python train.py --arch="dit" --model="image diffusion model" --dataset="single printed letters, digits and signs in grey, bent and noisy" --train_examples=395000 --image_size=32 --horizontal_flip=false --conditioning="none" --objective="edm" --cond_dim=256 --norm="layernorm" --activation="silu" --mlp_ratio=6 --head_dim=64 --fused_qkv=true --qk_norm=true --inner_norm=false --patch_size=[2, 2] --layers=6 --width=192 --positions="learned" --optimizer="muon" --muon_scale="spectral" --lr=0.015 --momentum=0.95 --nesterov=true --orthogonalizer="newton_schulz_5" --adamw_lr_other_params=0.00079 --steps=15500 --batch_size=64 --epochs=2.5 --lr_schedule="wsd" --decay_fraction=0.3 --final_lr_fraction=0 --warmup_steps=460 --weight_decay=0.007 --adamw_weight_decay_other_params=0
Rows from block 2 of a small image diffusion model, named by matrix and row number. Rows with one number belong to one neuron. Each number is 50 + 15 x the weight over its row's rms, rounded and kept within 0 to 99. All counts start at 0.
After each neuron's rows are labels from the 100 images, of 14976 (inputs lightly noised), where the neuron reaches its highest value: "responds to" is what is common among them. Only what is clearly more common there than usual is listed. The data: single printed letters, digits and signs in grey, bent and noisy. In brackets: how many of the 100.
# fc1: MLP up (model.blocks.2.mlp.fc1.weight, 1152x192), inputs 0-191
# fc2: MLP down (model.blocks.2.mlp.fc2.weight, 192x1152, transposed), outputs 0-191

fc1.415:54 74 58 44 33 71 69 68 29 59 65 22 61 31 59 51 57 46 44 36 61 60 50 60 51 40 41 64 51 64 34 35 46 51 74 61 60 86 40 54 59 48 57 34 37 60 47 38 25 51 61 51 55 64 68 59 43 46 80 33 29 56 58 36 53 43 09 63 30 56 61 62 53 79 64 12 22 27 43 37 57 38 20 44 35 28 62 53 68 53 62 49 80 61 59 31 54 42 55 88 63 28 54 30 71 48 26 56 38 90 36 57 42 67 56 42 48 18 56 31 42 72 49 57 48 47 71 37 37 40 48 46 54 52 65 51 44 48 58 47 49 69 39 58 21 58 55 74 44 12 57 44 47 51 45 45 47 51 76 44 47 54 61 60 27 55 33 52 38 63 57 58 45 63 96 36 58 52 65 52 48 66 34 28 75 46 43 39 41 64 59 60
fc2.415:55 21 59 50 71 48 26 36 58 42 36 84 45 65 57 43 79 58 44 71 54 60 47 57 60 51 42 43 57 42 49 18 38 73 26 40 52 63 51 79 67 55 61 29 52 56 51 57 40 69 56 46 45 57 82 68 31 66 54 68 43 17 51 42 49 64 48 42 26 54 47 21 45 50 63 36 53 49 38 23 74 39 37 36 45 85 43 54 60 32 49 40 44 38 44 37 54 63 57 63 43 81 32 49 60 41 51 45 50 61 47 54 42 44 47 39 38 69 49 70 71 88 42 47 19 66 38 53 19 64 34 59 46 82 59 73 43 45 35 37 55 55 71 66 48 42 46 41 41 28 69 31 44 52 49 65 24 36 66 74 34 25 43 55 58 52 47 33 58 52 50 54 25 44 50 94 31 52 43 36 50 20 70 72 36 66 41 26 50 46 58 19
responds to: small letter (61)

fc1.153:52 76 69 66 56 35 64 18 40 55 66 66 50 41 49 87 53 26 47 55 65 41 54 51 85 41 64 64 49 60 41 31 51 62 55 48 29 70 46 48 42 46 46 47 54 59 53 43 47 59 58 55 83 59 38 78 29 54 41 72 51 69 64 14 33 69 55 41 58 73 66 48 52 36 41 49 65 65 19 53 66 57 15 20 20 49 78 48 37 35 49 53 41 25 46 29 48 30 61 71 66 76 27 41 71 20 29 53 32 54 51 48 43 43 40 42 43 58 42 59 39 21 29 33 34 58 58 67 22 48 72 57 67 52 39 39 71 49 54 58 44 69 59 43 67 49 40 60 29 34 34 55 50 60 60 47 30 66 46 56 50 66 44 50 81 24 55 46 43 77 40 25 42 21 61 54 61 54 51 58 55 69 51 78 49 69 53 71 39 51 46 44
fc2.153:38 39 74 87 53 37 61 57 23 54 70 34 56 32 38 53 59 45 75 30 35 46 51 37 56 45 52 41 27 51 30 61 48 46 41 57 45 66 69 25 23 48 47 34 45 31 29 37 20 46 38 55 80 45 51 46 13 71 47 42 51 29 58 32 53 65 41 43 53 58 39 44 51 23 34 62 64 33 59 34 50 55 51 49 48 55 83 49 39 72 84 46 81 68 37 38 45 78 47 47 54 72 58 61 59 35 65 46 53 31 49 42 61 29 51 39 73 69 63 50 55 52 41 59 46 32 20 61 41 59 37 27 81 44 83 63 36 56 61 32 18 64 45 45 73 43 61 44 37 54 34 34 45 42 54 56 52 53 30 67 20 28 47 59 59 69 59 32 48 60 55 64 34 44 62 35 21 65 34 68 36 42 31 43 43 41 44 35 72 51 31 79
responds to: small letter (73); dark on light (70)

fc1.591:50 81 24 45 65 73 38 32 26 62 45 57 29 82 39 47 48 34 59 46 54 63 55 56 61 63 40 67 60 41 16 45 60 57 46 48 67 67 48 65 45 42 56 42 44 23 46 26 65 59 87 26 56 58 53 55 28 57 51 38 29 61 30 48 66 52 33 22 63 45 57 65 44 73 57 45 35 33 67 67 37 61 75 32 23 57 68 44 50 32 41 39 37 22 59 35 55 41 64 66 29 50 45 42 61 69 38 57 64 66 57 42 47 45 38 45 45 63 03 66 57 46 61 40 55 41 35 52 48 67 45 44 39 41 28 33 50 43 54 23 60 73 74 54 61 65 40 71 64 40 45 58 61 77 59 74 51 59 79 74 49 56 48 64 47 56 42 38 24 69 52 59 32 51 57 69 56 49 64 30 54 68 34 78 35 38 52 78 34 14 28 52
fc2.591:49 09 62 64 31 44 53 56 46 62 63 44 57 58 65 63 66 55 47 47 47 47 82 44 46 69 58 53 47 24 58 67 52 48 62 19 28 58 57 34 73 44 58 23 38 42 67 49 48 32 44 50 55 53 61 44 52 42 96 50 22 27 55 50 51 29 10 70 40 37 56 39 36 25 56 39 58 20 53 58 49 34 58 30 41 05 39 24 53 57 52 57 74 67 28 15 45 59 46 31 47 35 79 41 58 50 61 42 56 26 37 54 57 41 44 38 67 53 44 62 49 23 80 44 64 72 36 51 55 20 45 47 62 53 68 33 35 52 57 52 29 44 51 54 57 46 53 02 63 56 60 35 41 37 33 76 67 31 58 46 57 41 55 49 68 45 39 36 33 61 62 67 56 17 63 53 53 59 54 72 51 45 64 43 49 42 58 36 52 41 44 70
responds to: small letter (79); the character g (25)

fc1.106:36 56 74 46 38 45 43 76 52 39 48 67 44 50 31 33 31 59 47 44 62 30 45 28 55 71 46 83 73 45 40 42 39 61 56 59 62 57 60 44 66 44 54 41 27 54 59 52 54 47 70 38 51 30 71 48 13 73 56 39 33 89 15 46 31 82 21 25 72 68 59 49 61 59 49 71 55 37 39 87 59 50 37 60 54 32 50 55 51 51 66 58 66 50 55 68 54 48 54 56 54 59 75 23 74 37 29 36 34 58 51 50 47 54 66 42 38 70 26 59 59 69 64 46 54 51 39 60 29 57 50 76 55 62 52 35 46 72 29 23 58 33 50 50 87 59 35 52 48 59 61 51 49 58 36 65 56 62 33 52 60 67 51 70 20 34 57 52 21 52 50 53 99 37 43 58 56 39 44 37 31 47 60 47 49 56 64 56 37 45 42 89
fc2.106:06 62 67 42 64 68 65 52 50 62 69 38 44 28 50 46 47 74 55 41 41 41 43 63 50 38 54 19 62 68 74 49 40 42 33 39 31 60 42 57 46 63 53 48 49 35 74 53 47 53 35 24 61 54 73 46 14 22 58 45 65 57 66 21 47 43 52 55 51 44 63 62 31 06 36 28 52 30 55 66 55 18 54 45 57 18 67 40 39 62 50 64 44 86 51 43 47 68 44 56 24 60 30 59 50 66 56 82 79 29 56 72 42 45 66 76 56 61 51 60 64 42 46 25 70 45 46 58 52 43 58 54 81 67 60 34 51 55 52 22 42 49 39 51 59 35 37 62 49 42 65 55 46 29 60 38 51 45 64 37 32 57 66 67 32 42 79 58 35 64 48 51 37 62 37 41 43 58 50 35 38 67 64 39 28 40 68 50 35 45 17 84
responds to: capital (74)

fc1.547:29 64 45 61 58 37 69 67 57 41 74 24 73 52 59 62 30 39 63 86 39 47 30 71 47 46 55 51 63 18 60 49 30 72 51 32 19 68 33 53 52 37 56 57 36 73 32 38 77 46 36 63 50 34 14 37 51 64 42 41 32 59 55 59 56 67 54 60 64 70 41 34 66 51 18 60 43 33 53 29 35 44 38 45 38 61 58 50 30 58 48 54 77 28 36 44 31 38 22 53 74 52 68 33 47 42 31 51 51 49 50 47 30 48 26 22 39 19 36 56 47 16 31 62 63 50 34 33 76 33 79 54 41 33 38 42 71 76 37 54 34 63 63 42 60 57 58 61 44 63 46 49 46 59 62 61 66 52 54 17 58 29 59 84 40 52 52 48 61 42 60 66 41 54 44 89 36 44 30 46 40 51 54 41 51 52 49 27 45 65 68 60
fc2.547:53 58 35 48 62 48 42 94 43 78 47 48 48 56 65 40 23 47 63 37 40 51 77 59 26 65 45 58 53 57 51 46 46 25 73 40 27 48 34 40 50 43 44 53 45 42 50 55 60 53 85 39 48 28 54 76 54 20 52 41 53 77 46 74 46 75 66 49 70 52 30 37 61 36 29 55 61 52 78 26 33 37 53 37 58 70 27 31 76 32 41 71 36 44 48 38 65 60 23 57 37 73 64 49 56 54 74 44 66 66 63 24 53 38 50 48 34 56 43 59 54 32 36 44 52 76 44 53 55 50 70 46 20 60 26 59 75 58 29 37 35 53 68 29 53 27 59 78 53 47 46 49 64 73 45 24 84 42 64 51 29 50 58 34 68 42 47 36 26 52 56 18 53 38 46 54 48 53 53 21 30 50 46 25 30 75 44 57 35 60 44 36
responds to: capital (64)

fc1.159:52 49 45 55 55 50 27 60 31 65 44 63 56 42 34 34 49 40 54 60 33 64 69 48 40 46 50 60 55 51 56 50 38 62 19 50 31 53 51 35 24 74 52 33 86 47 58 50 19 34 57 55 44 18 53 15 50 31 42 43 71 37 39 77 14 44 34 44 56 45 47 71 45 42 28 15 72 60 56 47 59 46 27 50 36 42 45 39 76 40 47 49 36 59 53 87 69 48 27 35 38 65 39 63 68 63 56 64 56 59 32 12 47 50 52 57 55 76 60 48 36 42 59 78 34 41 87 89 54 46 53 47 36 54 38 86 42 45 50 43 59 69 52 50 61 35 65 62 60 34 63 70 38 59 42 70 86 23 76 67 59 47 55 50 45 58 59 71 38 56 43 65 45 54 55 22 46 52 51 77 64 46 58 34 58 41 67 60 49 57 69 54
fc2.159:31 25 35 42 45 67 65 62 65 63 68 44 68 56 63 49 22 55 40 59 56 44 63 65 68 48 41 44 31 55 57 28 61 43 55 55 49 35 73 82 62 73 56 42 28 45 37 79 27 53 46 89 65 43 72 73 22 54 44 45 42 39 55 54 59 73 59 66 77 42 54 52 42 66 45 48 52 38 29 57 58 45 53 59 33 37 53 65 74 53 74 47 44 30 38 78 53 43 32 56 41 49 33 62 59 92 35 69 59 41 45 40 42 65 44 70 33 78 47 51 43 53 40 38 49 52 36 33 37 59 57 48 52 29 44 52 53 64 55 49 65 49 41 65 25 43 32 68 45 29 63 39 43 47 48 58 80 53 40 50 57 54 51 96 38 78 36 60 39 55 41 30 49 56 31 74 40 38 62 39 71 73 61 44 39 46 98 78 59 17 68 50
responds to: capital (60)

fc1.85:64 60 23 46 57 58 48 58 39 38 49 33 51 60 62 45 70 52 66 48 27 58 50 63 62 20 42 68 56 66 24 70 50 57 37 27 37 80 32 72 48 49 50 45 31 62 76 44 46 60 52 33 59 56 36 66 62 53 45 10 61 45 22 19 23 39 65 61 52 43 54 67 60 52 45 31 52 54 45 19 37 30 26 48 37 54 49 85 34 50 43 58 47 83 56 50 79 64 40 62 88 33 33 41 45 42 44 27 56 76 31 41 49 56 34 71 34 52 44 50 71 59 28 50 34 27 77 50 53 41 55 20 43 52 47 43 70 49 59 39 42 29 55 43 40 63 38 31 74 37 40 37 47 55 47 62 59 42 66 35 66 15 54 25 20 58 38 43 26 29 29 59 59 21 53 51 44 39 65 76 54 47 42 46 55 54 45 56 43 75 51 48
fc2.85:31 36 22 45 60 54 54 78 60 56 43 84 63 52 62 47 53 66 97 35 81 40 52 39 51 43 63 56 43 46 52 45 43 84 66 33 63 47 45 49 45 56 41 74 47 53 49 41 62 58 41 32 49 25 61 54 28 56 22 41 44 35 32 18 60 71 31 84 54 35 39 64 38 56 49 43 66 14 46 46 71 60 37 33 50 82 56 62 44 48 28 54 42 68 28 35 60 44 37 59 58 44 43 17 61 62 61 54 55 68 49 68 39 60 55 52 43 53 24 31 34 55 40 65 12 64 35 71 47 42 38 49 49 62 58 34 65 26 37 56 54 50 66 62 52 56 53 59 71 26 50 48 31 59 67 55 35 52 50 37 50 61 56 70 46 51 53 36 28 56 82 37 29 37 38 52 67 66 36 66 49 23 60 54 76 83 51 71 60 38 43 24
responds to: capital (60)

fc1.731:57 26 36 37 40 30 52 44 54 43 65 31 60 56 49 39 53 73 62 38 12 33 36 29 21 44 49 82 52 58 78 52 64 60 66 45 57 69 64 56 48 24 50 27 57 29 52 38 34 53 45 62 81 68 52 22 54 38 52 42 40 52 54 52 23 45 45 66 37 65 43 61 48 39 53 68 32 58 40 58 31 56 75 45 53 68 59 51 57 59 42 52 54 76 48 63 82 55 40 70 50 26 47 47 37 46 54 18 42 45 50 45 55 58 42 30 54 72 54 45 50 42 73 00 44 30 66 85 39 40 43 39 56 50 44 67 41 48 32 40 56 41 66 53 54 55 49 27 28 70 69 64 47 61 37 65 55 60 81 62 56 80 55 30 49 47 58 34 53 83 49 61 68 38 66 66 66 39 31 65 67 65 60 51 28 46 56 56 64 18 26 53
fc2.731:37 44 43 47 53 30 42 90 65 84 76 45 57 45 44 71 25 58 34 48 53 27 52 52 51 48 58 24 28 59 68 55 32 58 61 52 58 64 34 74 41 57 76 08 44 31 58 42 56 49 47 44 53 35 55 55 48 47 45 63 72 41 71 25 52 51 54 51 33 37 67 56 48 32 42 29 61 28 43 47 39 69 77 64 43 48 51 41 47 42 85 50 41 48 48 43 34 37 63 56 34 65 33 39 35 43 53 50 84 25 36 48 56 28 46 76 85 56 58 50 41 32 30 58 51 49 85 44 64 57 30 51 53 30 50 37 55 47 56 20 73 36 53 56 75 64 43 41 49 44 48 51 43 59 47 25 36 51 60 29 91 77 51 46 58 21 45 39 38 37 44 35 56 62 59 68 35 72 30 34 51 19 69 63 57 37 48 68 34 25 44 60
responds to: capital (69); serif (53)